{"activation": "gelu", "widths": [96, 192, 384], "nesterov": false}
Rows from block 7, named by matrix and row number. Each number is 128 + 32 x the weight over its row's rms, rounded and kept within 0 to 255. All counts start at 0. After the name is the row's rms in percent of the matrix's.
# conv: 3x3 conv (model.decb.0.1.conv.weight, 192x192x3x3), inputs 96-98, a 3x3 kernel for each
conv.0 095 [120 147 114 185  48 162 147  70  40  81 134 113 164 131 130 131 143 128 137 227 143 104 126 135 141  53  91]
conv.1 104 [ 83 210 121 110 201 118  84 180 130 110 158 101 138 125  62 116 196  83 101 150 155 132 153 163 103 136 158]
conv.2 091 [120 121  96 148 121 114 104 164 152 120 146 166 130 164 135 150 109 137  96  68 119 128  73 126 141  68 142]
conv.3 103 [190 146 182 173 110 106 100  96 165 156  93 140 202 156 145 105 130 150  91 193  73 134 138 119 135 140 134]
conv.4 099 [100 145 145  44 131 169 108  47 121  82 198 191  50 133 135 173 100 141 147 177 104 110 106 151 202  67 118]
conv.5 154 [ 36 118  92  39 145 161 123 107 132 149 165 168 144 167 142 123 124 117  55 135  77 133 218 165  97 203 130]
conv.6 099 [168 130 147 161 130 194 156  49 123 197 124 128 158  81 109 161  95 142 127  62  92 112  62  95 132 114 131]
conv.7 099 [ 75 126 123  96 185 179 166 138 116 159 165 159 169 177 122 120 124 123 141  98 136 138  85 118 127  57  68]
conv.8 098 [185 143 146 119 115 132 188 202 160 125 132 161 127 169 147 140  98 182 167  35  83 142  80  67 199 103 136]
conv.9 112 [ 70 180 182  70 181 184  83 141 139 154 132 145 146 155 179 154 126 143 123 138 159 137  95 155 112  97 167]
conv.10 100 [ 66 180 147 135 163 116 149 167 146 182 111 113 146 123 118 115  87 109 164 141 145  95  97 125 138 127 144]
conv.11 095 [148  90  80 160 117 137 144 107 156  88 111  56 113 121 118 131 117 140 116  52  50 156  76  74 155 203 135]
conv.12 107 [ 97 120 129 103 145 163 115 163 142 174 146 123 124  92 116 123 117 143 116 116 114 110 128 147  96  91 182]
conv.13 101 [167 142 118 122 127  66 103 207 161 132 161 163 113  94 126 213 146  95 127 136 212 138 119 125 168 154 176]
conv.14 098 [ 48 193 129 113 169 134  88 102 128 159 137 130 150 152 158  92 128 112 120 123 169 149  57 121 142 191 142]
conv.15 096 [125  71  80 120  92  70 129 152 138 109 139 121 105 147 141  90 122 122 118 138 148 115 172 150 104 137 106]
conv.16 102 [130 119 102 123 172 182  76 163 144 115 102  72  73 131 109 119 115 185  74 123 119 129 132 135 128 117 115]
conv.17 092 [ 91 169  90  55 183 142 111 130 143 127 141 143 161 196 150 127 120 180 162  77 124 134  59  96  90 100  93]
conv.18 104 [153 161 169 147  80 104 117  71 144 105 150 144 137 160 168 137 114 131 196  75 123 122 144 103  85 121  88]
conv.19 093 [119 131 139 101 175 123 186  50 123 183  84  87 108 137 175  89 109 111  82  90  82 119 148 141 129  99 138]
conv.20 096 [166 158 119 130 156 139 170 121 119 119 110 151  93  93 115 167 112 118 136  72  92  97  75  57  58 101  91]
conv.21 101 [103 108 143 114  23  66 130 124  71 129 104 126 138 118 178 150 152 116 113 146 131 153 104 141 124  54  98]
conv.22 100 [139  89 118 155 129  45 122 219 147 142 120  95  79 111 117 113 141 150 110 115 136 172 111 168 128 195 125]
conv.23 106 [162  81  94 140  79 122 115 110 105 145 149 135 151 118 170 204 146 125 173 166 104 173 234 182 221 188 146]
conv.24 104 [129 186 124 117 129 173 166 157 161 183 112 126 165  95  98 166 131 164 165 188 164 125 127 129 155 164 148]
conv.25 109 [138 190 167 166 211 151  99 210 137 110  90 164 126 101 144  88 181 121 134  90 130 159  39 161 148 112 119]
conv.26 107 [163 222 137 126 104 156 115 174 124  94 131 134  86 108 134 139 135 141 110 199 152 119 123 167 198 140  95]
conv.27 098 [123 155 141 132 201 104 142  81 135 122 101  88 177 110  80 150 125 141 198 176 183 165 105 166 148 135 129]
conv.28 094 [160  95 101 115 125 172  93 121 127 134 130 103  92  75 177  67 182 214 115  76 123 101  53  66  88 109 118]
conv.29 099 [ 88 154 164 116 134 215  95 140 176  94  96 118  97 106 126 128 117 172 105 145 109 104 154  87 165 160 112]
conv.30 103 [160 110 122 105 195 162 162 173  71 103 117 117 150 135 134  66 136  81 115 130 182 108 121  96  99 195 130]
conv.31 096 [146 173 143 127  85 153 210  74 141 107 161 101 116 136 123  66 110  76  80  43  91 140  93  99 130  81 167]
conv.32 105 [172 136 151 126 142  96  49 154 149 123 144 122 137 135 115 162 159 106 179 127 188 149 114 149 154 176 161]
conv.33 091 [126 124 170 117 125 171  84 113 149 134 108 100 131 166 117 138 117 137 118 127 132 114 105 136 146 175 124]
conv.34 097 [197 191 143  78 150 145 170 154 117 147 107 159 154 116 202 189 102  78 154 132 116  86 132 132  97 170 118]
conv.35 102 [182 164 105 125 213 101  92 207  96  71  95 179 146 136 140 142 119  84 110 169 171 110 112  91 173 157 138]
conv.36 099 [158  63 139 203 116  99 132 156 168 113 127  87 156 145  64 161 149 147 142 124 114 125 179 134 120 172 148]
conv.37 091 [ 82  88 111  99 111  99  97 156  84 129 115 127 217 142 154 152 117  91 120 105 156 178 109  91 125 144 160]
conv.38 093 [ 60 126  80  84 189 168 188 146 142 107 141 141  51  64 105 171 140 100 147 142  91 183 173 105 164 177 110]
conv.39 091 [126 123 122 116 159 138 129 195 159 124 132 131 177 170 104 123 137  84 110 192 157 118  90 136 135 150 145]
conv.40 103 [ 67 154 121 105 177  89 125 242 153 133 218 114 184 152 118 186 146 119 154 135 111 146 135 218 116 101 149]
conv.41 096 [ 73 149 153 104 165 138 156  86 116 163  95 105 158  75 101 125 104 143  87  87  95 120 200  63 120 149 122]
conv.42 104 [ 82 186 139 163 160 190 132 140 122 139 160 125 138 131 130 104 184 162 114 148 190 158 163 147 132 157 144]
conv.43 103 [109  65  90 136  48 143 184  93 114 140  70 131 107 106 130 124 118 118 145 107  76 111 193 157 106 115 114]
conv.44 102 [107 107 105  82 154  48 124  84 141 149 106 111 140 109 125 101 142 120 165 151 109 150 126 127  91  57 116]
conv.45 091 [157 143 181 147  80 116 162  45  80 158 122 160 120 126 128 135  72 108 142 121 155 135 142 190 159 137 185]
conv.46 100 [115 141 142 122 122 132 106 140 133 112 145 157 142  72 157  95 114  90 100  14 137 110  73  89 127 145 132]
conv.47 101 [108  42 125 115  15  84 105  98  91 134 130 147 183 177 170 180 132 188 133  98 124 147 111 113 111 174 146]
conv.48 099 [ 77 186 141  61 165 163 173 109 126 119 105  95 145 158 139 165 127 123 131 131 137 132 154 157 129 148 157]
conv.49 085 [131   0 121 160 119 123 169  91 130 125 139 116  81 151 113 112  82 126 110  98 145  98  62 155 159  25 137]
conv.50 097 [188 183 152  94 166 130 124 133 170 158 208 163 151 164 158 157 196  66 132 102 154 137 104 156 165 113 134]
conv.51 099 [ 95 132  93 151 118  92 178  93 160 107 135 146  98  98 126 159 102 146 119 137 137 140 151 103 148 110 109]
conv.52 097 [164 173 196 163 144 130  88 108 117 106 139 130 160 144 140 157  96 135  93 186 133 125 129 174 100 103 139]
conv.53 096 [ 73  95  80  24 117 164  58 167 148 139  92 153 189 128 129  75 171 146 128 107  72  86 177 122 133  94 121]
conv.54 101 [ 89 108 107 118 117 106 177  83 104 127 133 141 115 133 130 122 144  93 111 183 135  98 169 119 121  83 123]
conv.55 100 [123 118 125 169 199 159 154 146 139 137  88 117 171 133 151  96 129 175 182 183 104 192 204  99 102 104 108]
conv.56 103 [122 146 163 114 143 184 128 174 180 163 103 152 124 203 126 160 127 102 173 163 154 163 149 110  98 142 151]
conv.57 095 [123 113 178 136 135 111 154 101  95 102  87 141 111 183 164 143 130 123 109 133  83 131  83  39 131 117 167]
conv.58 102 [175 173 150 139 147 157  97  85 133  99 121 111  81 209 160 140 184 151 116 147 159 104 149 135 154  95 105]
conv.59 100 [130  51  58 161  27   6 160 133 132 143 141  51  94 124 154 139 164 150 110 134 115 119 140 132 171 127 125]
conv.60 101 [180  99  94 149 151 160 173  96 152 132  94  98 164 120 110 172 122  80  52 113 117  59 134 165 143 177  95]
conv.61 101 [130 158 141 121 143 133 127 167 156 159 199 192 137 122 131 162 154 157 154 189 112 134 115  96 149 132  94]
conv.62 094 [121  82 118 148  61  62 101  80  80 106  74 141 123 142 142 124  77 151 108 109 103  99 183 121 113 217 148]
conv.63 093 [118 151 122 154 160 171 121 150 173 132 156 178  90 102 144 155 126  70 105 158 166  90 101 115 110 109 134]
conv.64 100 [133 123 200 136 175 191 122 115 158 112  87  83  96 130 103  89 112 154 184  74 144 158 113 124 136 122 152]
conv.65 147 [118 153 114  60 101 105 153  68  44 125 111 148 118 123 176 129 118 135 123 156 116  89 207  93  79  65  41]
conv.66 109 [127 130 165 165 178 138 138 178 161 108 159 144 120 135 113 182 123 107 141 174 106 114 147 158 170 246 107]
conv.67 101 [122 141  96 106 141  97 115 119 147 105 181 181 157 132 120 157 120 115 115 151 149  88  70 128 168 203 193]
conv.68 101 [101  96 164 111 119 149 130 113 102 140 119 118 152 157 160 106 122 109  79 148 135  93 211 155 121 158 137]
conv.69 097 [107  61  81  69  91 119 188 108 144  91 126 110 177 196 147 172 120 106 147  65 127 127  77  83 117 127 110]
conv.70 102 [ 87  93 121 153  37  78 115   7  50 133 210 159 133 182 160 116 138 126 102  23 160  80  23 122 149 121 152]
conv.71 090 [130  95 109 172 178 136 114 111 127 106  98 113 188 134 132 152 136 122  79 189 129 103 111  84 146  80  77]
conv.72 092 [ 93  71  67 136  73 130 144  69  88 136 156 130 114 122  90  77 117  92 113 123 160 135 137  94 146  75  62]
conv.73 095 [153 147 176 170 125 109 128 139 178 123 136  95 108  94 134 157 165 157 136  70 125 100 128 182 104 125 175]
conv.74 098 [130  96  79 144 123  68 183 137 163 108 101  97 140  92 130 174 150 143 119 228 111 114 218 150  90 157 140]
conv.75 102 [159 111 132  81 150 151 115 109 146 159 113 139 149 168 117 113 153 131 168  73 176 125  97 154 134 136 179]
conv.76 096 [ 91  94  73 121  89 159 153 117 110 127 149 134  80 151 150 118  97 143  84  54  97 128  89  82 164 133  86]
conv.77 108 [109 185 190 136 157 160  85 176 179 130 126 161 109 136 118 121  94 108 145 191 230 185 194 165 158 208 176]
conv.78 092 [140 118 101 128 131 107  85  90  62 130 116  89 125 109  87  96 129 151 176 111 141 134 114  84 145  64 138]
conv.79 095 [159  67  74  88 143 140 159 207 145 148 149 132 143 136  96 142 180 142  95  93  73 147 160  58 114 159 104]
conv.80 096 [156 151 154 142 106 135 112 135 105  97  93 115  95  95 100 124  93 155 131 183 150 158  77 139 154  78 158]
conv.81 092 [148 166 127 150 126 111  90 111 152 147 160 155 173 132 139 190 178 202 143 161  98 104  82 130  61 149 187]
conv.82 101 [164 132 137 151 154  88 133 116 167 146 116 144 143  97 169 136 138 117 141 168  89 160 146 139 157 139 184]
conv.83 100 [102  76  85 117  42  41  99 120 116 117  70 129 102  63 127 123 133 115  60  79 106 131 164  82 138 158 139]
conv.84 101 [187 207 128 115 136 183  77 173 187 153 113  95 152 151 156 157 124 138 103 236 156 108 161 126 134 158  97]
conv.85 096 [160 149 140 107 132 114 101 113 101  86 151 124  91 105 137 127  98  57 144 135 101 162 131 116 125  92  53]
conv.86 090 [119 235 123 171 164 158 120 148 142 136 123 145 150 118 141 165  76  90 133 169  80 187 139 144  82 127 135]
conv.87 097 [132 123 141 142 150 163 141 106 150 110 139 132 143 129 168 138 174  99 155 113 151  85 124 128  88  54 171]
conv.88 100 [146  79 122 162 136 115 130 121  77 152 102 154 151  89 107 118  90 141 122  52  72  82 120  93 116 140 105]
conv.89 099 [112 109 110  99 216  86 126 130  77 113 142 192 128 110 111 167 114 123 139 173 116  83 108 123 178 113 104]
conv.90 099 [102 185 133 155 150 147 167 210 125 114  90 182 161 118 116 116 153 120 148 114  82 130 106   0 161 149  57]
conv.91 099 [139 128 153 113  87 122  92  95 133 168 135  94 132 150 115  80  83 119 108 125 134 152 171 126 127  54 155]
conv.92 101 [109 161 175 137 150 131  87 155 138  95 145  73 148 101  55 131 104 142 189 214 118 165 122 175 143 144 170]
conv.93 097 [128 134 102 134  66 155 127  93 145 150 159 181  68 106 110 144 147 129 166 132 103 228 161 106 145 141 143]
conv.94 096 [129 129 143 146  98 133 135  89  93 112 141 145 122 137  93 129 131 100  53 169 152  87 135  91 120 185 127]
conv.95 095 [128 174 112 124 150 124 171 102 104  93 127  83 119 125 152 144 149  91 143 149 107 112 115 139  63 142 133]
conv.96 098 [135 156 153 118 169  90 139 111 151 147 151 146  80 199 122  69 118 142 148 208 171 129 146 125 168  50  95]
conv.97 099 [156  46 121  79   0  83 176  28 111 141 166 122 132 136 109 157  62 108 111 115 100 112 159 126 142  86 128]
conv.98 095 [189 176 134 133 138 147 160 145 145 148 121 109 165 102  96 153 101 198 153 136 186 197 131 147 128 109 153]
conv.99 100 [ 71 101 162 105  95 113 137 184 126 139 141 122  78 166 130  59 110  99 131  74 163 121  81 126 109  74  68]
conv.100 101 [140 121 102 111 158 111  74 113 100 164 113 164 129 105 104 146 160 160 114 149 144  76 179 190 176 131 140]
conv.101 108 [162 168 158 109 222 148  96 145 127 162 129  84 183  92 102 144  90  95 154 153 120 177 157 173 117 121 130]
conv.102 096 [ 90  90  90 146  54 145 142 147 118 119 139 161 107 157 166 161 156 108  85  75  93 126  79  68 178 133  67]
conv.103 101 [ 77  71  80 106  61 110 153  98  77  93 120 126 101  75 107 156 106 122 131  37  52 137  55  64 116 115  99]
conv.104 102 [ 90 141 121 115 133 110 160 154  22 148 114 112 157 133 150 212  97 100 163 105  67 100  71 110 106  84 113]
conv.105 098 [126 149 109  84  70 122 131  87 187 165 122 173 139 123 160 172  91 131 123 168 106 142  62 134  63  25 153]
conv.106 101 [109 162 167 137 130 108 176 142 126 152 225 130  69 192 125  84 162 134 149 169 132 155  71 149 165  89 130]
conv.107 095 [ 81  93 163 115 105 136 122 152 157 135  79  78 144 120  99 127 131 136 116 114 132 105 164 107 117 198 101]
conv.108 098 [146  51 111 121 105 139 114 149 149 102 122 152  99 103 147  94 168 184 160 182  78 101 215 142 148 184 113]
conv.109 095 [130  84  67 119 111  91 151 145 146 102 117 119 114  96 115 107 125 179 139 236 172 123 117 135 116 102  65]
conv.110 100 [117  17  36 141  28  79 139  59  77 128 132 132  95  62 133 130  79 139 156  13 128  95  64 133 113 113 159]
conv.111 104 [169 105 128 133 106  82 166 127 121  76 100 147 113 105 120 106 142 129 147 137 137 188  72 102 108  83 107]
conv.112 099 [110 159 154 117 210 122  47 145  85 120  96  98 133 103 113 150 165 101 149 210 159 201 170 156  67 138 147]
conv.113 100 [112 172 138 190 201  73 106 176 150 109 107 113 119 183 164 108 142 148 180  86  82  94  92 118 114 154 129]
conv.114 106 [154 169 149 175 126 125 127 123 151 175 125 137 154 148  75  97  99 153 188 163  64 146  66 109 170  84 141]
conv.115 109 [120 173 153 161 175 126  71 180 158  74 169  86 106 187  80 107 144  72 106 142 148 176  90 179 151 202 178]
conv.116 095 [107 169 106 182 104 103 151  91 128 188  97  69 155  58 128 113 156 183 132 127 136 126 121 138  76 111 171]
conv.117 099 [131 141 136 152 123 181 112 255 124 136 119  90  70  85 144 148 171 148 112 143 111 147 140  90  79 128 107]
conv.118 093 [112 135 148  75 115  86 146 113 124  82 116  89 121 116 124 109 162 164 139  35 141 154 118 114 129 132 114]
conv.119 098 [172  95 164  92 105 136  83 142 140 114 156 145  87 131 127 151 124 112 143 118 106 155 180 176 128 112  97]
conv.120 098 [163 110  97 179 143  83 173  72 133 147 105 113 119 105 126  96 115 115 138 123 126 103  96 130  60  65 121]
conv.121 097 [129 183 163 127 145 157 120 138  97 129 167 138 130 140 152  78 135 159 124 150  99 113 150 114 155 115  90]
conv.122 103 [146 216 119 135 151 147  87 119 174 127 136 107 113 106 151 143 112  95 120 179 223 103  80 147 103 141 163]
conv.123 096 [ 79  95 121 124  86 127  87  97 110 111  89 115  79  87 137 102  98 139 104 110 127 110 205 122 126 129 156]
conv.124 100 [173 124 118 144  87 105 129 118 125  88  97  63 100 155 104  86 178 146 162 193 159 133  59 121 122 117 134]
conv.125 100 [134 123 136 128 159 185 216 139 133 141 114  94 152 119 118 151  89  70 140 123 171 114 118 129 116  65  88]
conv.126 095 [139  91 128  95 143 151 112  61 136 153 121  91 180 244 100 123 162  90  89 101 127  70 133 155 149 143  88]
conv.127 085 [130 100 146  90 144 131 103 157 146 119 126 100 164 161 108 160 181 141 134 103 114 101  91 121 136  51 124]
conv.128 103 [134 102 116 177  66  80 105  85  96 191 152 131 134  93  54  95 148 158 148  96 140 147 109 123 125  59 120]
conv.129 098 [141  76 102 143 112 146 167 103 153  95 116 127 133 137 101 156 139 125 178 255 139  68 204 125  97 100  88]
conv.130 097 [182  89  90 158 114 107 217 106  68 116 119 117 178  43  89 157  57 113 129  24  99 158 133 101 130 201 129]
conv.131 090 [166 180 124 139  83 126 113  87  94 136 106 157 102  85 142 117 164 151 135  35  81 117 116  94 160 221 167]
conv.132 104 [101 133 126  79 140 191 136 149 133 112 124 141 125 154 158 137  98 134 119 110 114 113 199 157 112 106 127]
conv.133 092 [ 88 124 112  78  84 154 180  98 220 100 141 165  56 159 140  91 115 105  91 107 163 101 160 136  84 158 109]
conv.134 094 [148 129 125 190 127 155 179 137 138 175 124 118 110 102 172 132 125  96 106  66 125 143 146 102 109 128 136]
conv.135 103 [145 126 159 127 182 192  95  88 125  80 133 185 140  74 174 124 117 120 148 170 165 135  86 169 158 187 184]
conv.136 103 [ 71 113 122 130 115  83 107 123 120 135 154 170 113 125 108 144 116 102  96  88 100  83  86  94 123 146  89]
conv.137 104 [115 113 148 115 171 163  91 134 117 107 181 148 109 173 107 129 120 132  75 161 159 125 110 145 161 157 164]
conv.138 106 [135  95 211 162 103 140 133 146 133 118 176 148  79 169 110 103 148 158 154 122 128 139  58 174 152 137 161]
conv.139 099 [129  80 142 142 163 121 122 167  94 151 160 134  73 132  63 123 107 120  74 160 152 137 168 111 128  99 122]
conv.140 097 [108 133 132  97 147 155 114  94 106 129 206 145 108 142 130  58  71 117  95 145  72  73  14  63 122 109 133]
conv.141 098 [146 102 141 142 126 108  81 127  51 138 131 125 170 144  95 106 124 114  97  27 126  98 192  92 108 197 152]
conv.142 096 [115  90 113  59 141 137 109 194 148 115 149 144 186 175 134 144 181 116 115  93 103 108 167 189 141 124 141]
conv.143 097 [118  84 102  92 165 187 129 125 138 165 121  98 166 115 128  53  32 121  51  90  92 142 180 161 143 178 161]
conv.144 109 [115 175  68 153 187 163  97  48 165  84 105 110  98  99  59 137 126 111 138 159 173 208 122 122 129  69 114]
conv.145 096 [160 153 141 171 115 110 116 111 110 155  76  92 132  97 102 150 143 124 147  93 128 167 156 111 158 154 168]
conv.146 096 [ 98 111  94 133 102 153 115 161 166 151 151 111 132 141 115 113 125 131 193 213 162  99 132 128 108  82 140]
conv.147 101 [176 155 117 146  43  94 143 129 128 143  63  89 147 113 139 206 140 108 144 204 162 121 170 152 140 115 151]
conv.148 099 [105 123 162  77   0  51 114  51  79 100  86 115 121  96 106  95  56 107 135 129 123  68  86  86 148 102 153]
conv.149 099 [116 154 204 106 114 131 125 171 159 133 121 161 117 132 157  74 189 186 162 151 133 112 183 123 123 141 162]
conv.150 099 [146  71 184 131 160 163 140 133 136 183 141  81 162 145  98 106 164 149 154 155 143 111 206 124 164 233 164]
conv.151 099 [154 120 139 168 123 113 157 141  78 143 210 199 174 179 147 121 103  94 123  71  81 177 155  78 142 171 129]
conv.152 101 [133 161 109 125 179 125 114 187 125 149 121  93 143 101 136 174 132 108 144  23 111 130  53  88 156  65 129]
conv.153 104 [ 83 141 103  92 182 199 113 137 166 132 210 134 224 166 115 153 122 135 141 163 171 123  96 131 113 133 161]
conv.154 108 [184 116 175 155 158 136 112 166 141  73 133  85 107 169  95 131 140 140 129 124 216 194 115 232 136 106 118]
conv.155 100 [ 90  70 137 165 113 123 168 132 142 113  59 138 176  96 125  81 162 121  61  29  77 137 113 105 136 165 106]
conv.156 104 [106 110 115  88  61 115 123 112 140 129 105 132 100 126 180 127 127 135 114   9 102 101 124 176 122  89 106]
conv.157 091 [179 160 140 143 110  95 127 164 116 120 185  94  80  89 127 120 127 124 119 126 121 147 113  67 105 121  83]
conv.158 096 [150  91  85 217 111 102 203 141 130 114 115  93 135 125 138 102 130 110 128 132 116 135 102 114 167  73  69]
conv.159 103 [129 198 105 116 108  83  75 155  80 130  92 111 125 100 130 167 159 142 189 202 190 135 144 173  92  82  98]
conv.160 103 [142 121 158  75 131 245 140 109 141  74 128 136 108 175 148 114  82 117 152 111  71  92 162 112 148 123 132]
conv.161 094 [112 152 119  94 167  98  94 130 165 148 112 147 117 157 107  76 213 124 162  17 142 197 163 132  84 127 108]
conv.162 111 [155 115 160 165  87 173  94 144 107 110 150 114 112 117 151 137 124 130 129 133 140 118 159 215 148 155 126]
conv.163 102 [180  91 139 162  86  87 139 157  98 155 105 122 102 161 132 169 107 109 123  71  85 130 106 150  85 190 135]
conv.164 110 [171 146 191 153 186 152  79 185 152 132  48 143 116 134 110  97 168 134 136 172 128 156 160 140 138 152 209]
conv.165 097 [175 140 128 146 171 150  84  93 101 154 132 127 112  97  75 123 137 151 117 125 145 133 122 148  67 113 172]
conv.166 093 [ 73   0   0 117  39 103 186 109 127 159 141 154 139 147 176 118  96 157 105 121  90 118 200 118 114  75  75]
conv.167 108 [186 120 137 162 164 141 142 195 169 159 127 135 120 141 115 133  80 127 146 165 179 175 134 205 152 108  72]
conv.168 103 [101 153 142 152  96  81 101  80 158 104  87 137 119  95  89 105 197 176 107 172 170 149 101 127  81  99 123]
conv.169 099 [129 122  93 102 140 119 107 106 144 164  94  92 148 124 108  86 114 143 153  84  99 130  67 110 120  84  78]
conv.170 102 [156 101 197 144  99 198 178 124  85 131 145 128 139 140 120 105 130 122 120 207 124 107 150  95  95 157 127]
conv.171 100 [ 97 113  62 147 114 156 131 148 117  89  85 131  92 110 119  74  92 114 111 140 101 146  95  54 131 157 112]
conv.172 108 [134 149 188 134 187 178 124 152 111  97 157  98  90 141 123 144 148 175 206 223 136 117  91 127 139 158 156]
conv.173 097 [118 130 113 120 134 152 126 154 142  94 112 141  98 135 136  85 132 102 143 119 158 120  99 130 114 106 148]
conv.174 095 [187 195 129 164 141 104 145  93 128  93 151 104 120 151 117  98  89  91 111 182 127 121 161  81 110 111 129]
conv.175 098 [161 174 132 109 169 127 109 102 126 176 108 148  93 116 140 153 204 153  90 130 167  92 131 146 161 118  91]
conv.176 099 [104 121 100  78  57  56 126 119 171 100 188 155 135 107 141 139 134  99  69 169 113 100  99 102  70 163 115]
conv.177 101 [130 194  89 166 144  81 104 110  66 136 116 127 152 105 142 103  88  80 124 166 141  71 138 163 112 149 112]
conv.178 105 [114 178 115 104 162 104 116 157  76  79 198 137  74 158 131 100 146 167 161  95 123 162 159 170 146 235 107]
conv.179 097 [156  68 174 134 136 119 127  89 129 181 131 145 117 181 102  95 124 142  97 122  82  94 151 140  70  48 122]
conv.180 099 [140 125 146 121 145 129 126  92 110 110 107 122 129 154 181 104 120 140  88 132 126 165 161 153 171 126 124]
conv.181 098 [150 132 127 175  67 122 124  87  94 116 132 168 118 104 172 104 124 165 138  87  78 118 140 111 144 141 158]
conv.182 101 [114 117 136 137 148 108 111 157 205 165  93  73 121 115 124  49 110 112 142  87 152 167 202 114 120 131 100]
conv.183 102 [119  74 104  59  99 120 152  94  79 119 134 148 127 135 132 108 114  92 111 114 135 143 147  93 188  84 102]
conv.184 103 [138  90  90 133 121  77 135 191  74 175  53 167 178 134 137 149 174 146 138 142 168 133 145 117  46 165 120]
conv.185 102 [114 181 130 154 197 140 178 156 147 113 132 113 118 101 119  97 137 131 167 185 130  93  93 206 107 129 158]
conv.186 099 [138  82 115 189  90  99 131 130 172 113 142 124  94 152 152 128 139 177  79  82 153 171 142 157  75 100 131]
conv.187 101 [113  46 137 138 100 121 107 181 170 129 135 120  84 134 137 175 118 116 137 119 105 109 159 171 121 154 124]
conv.188 109 [144  81 156 135  76 125  60 170 173 134 102 167 145  73 147 133 155 150 135 136 195 158  72 161 143 167 159]
conv.189 105 [119 146 133 183 142 130 150 128 129 126 108  93 140  61  90 123  98 155 147 133 111 161 175 179 153 165 140]
conv.190 096 [105  96  78 173 109  70 165 100 130 113 124 162 148 108 189 163 139 176  80  39  71  63 185 142  98 138  99]
conv.191 095 [130 185 145 156 176 137 141  60 144 117 132 166 140  62 154 133  69  72 158 133 141  69 107 114 171 108 121]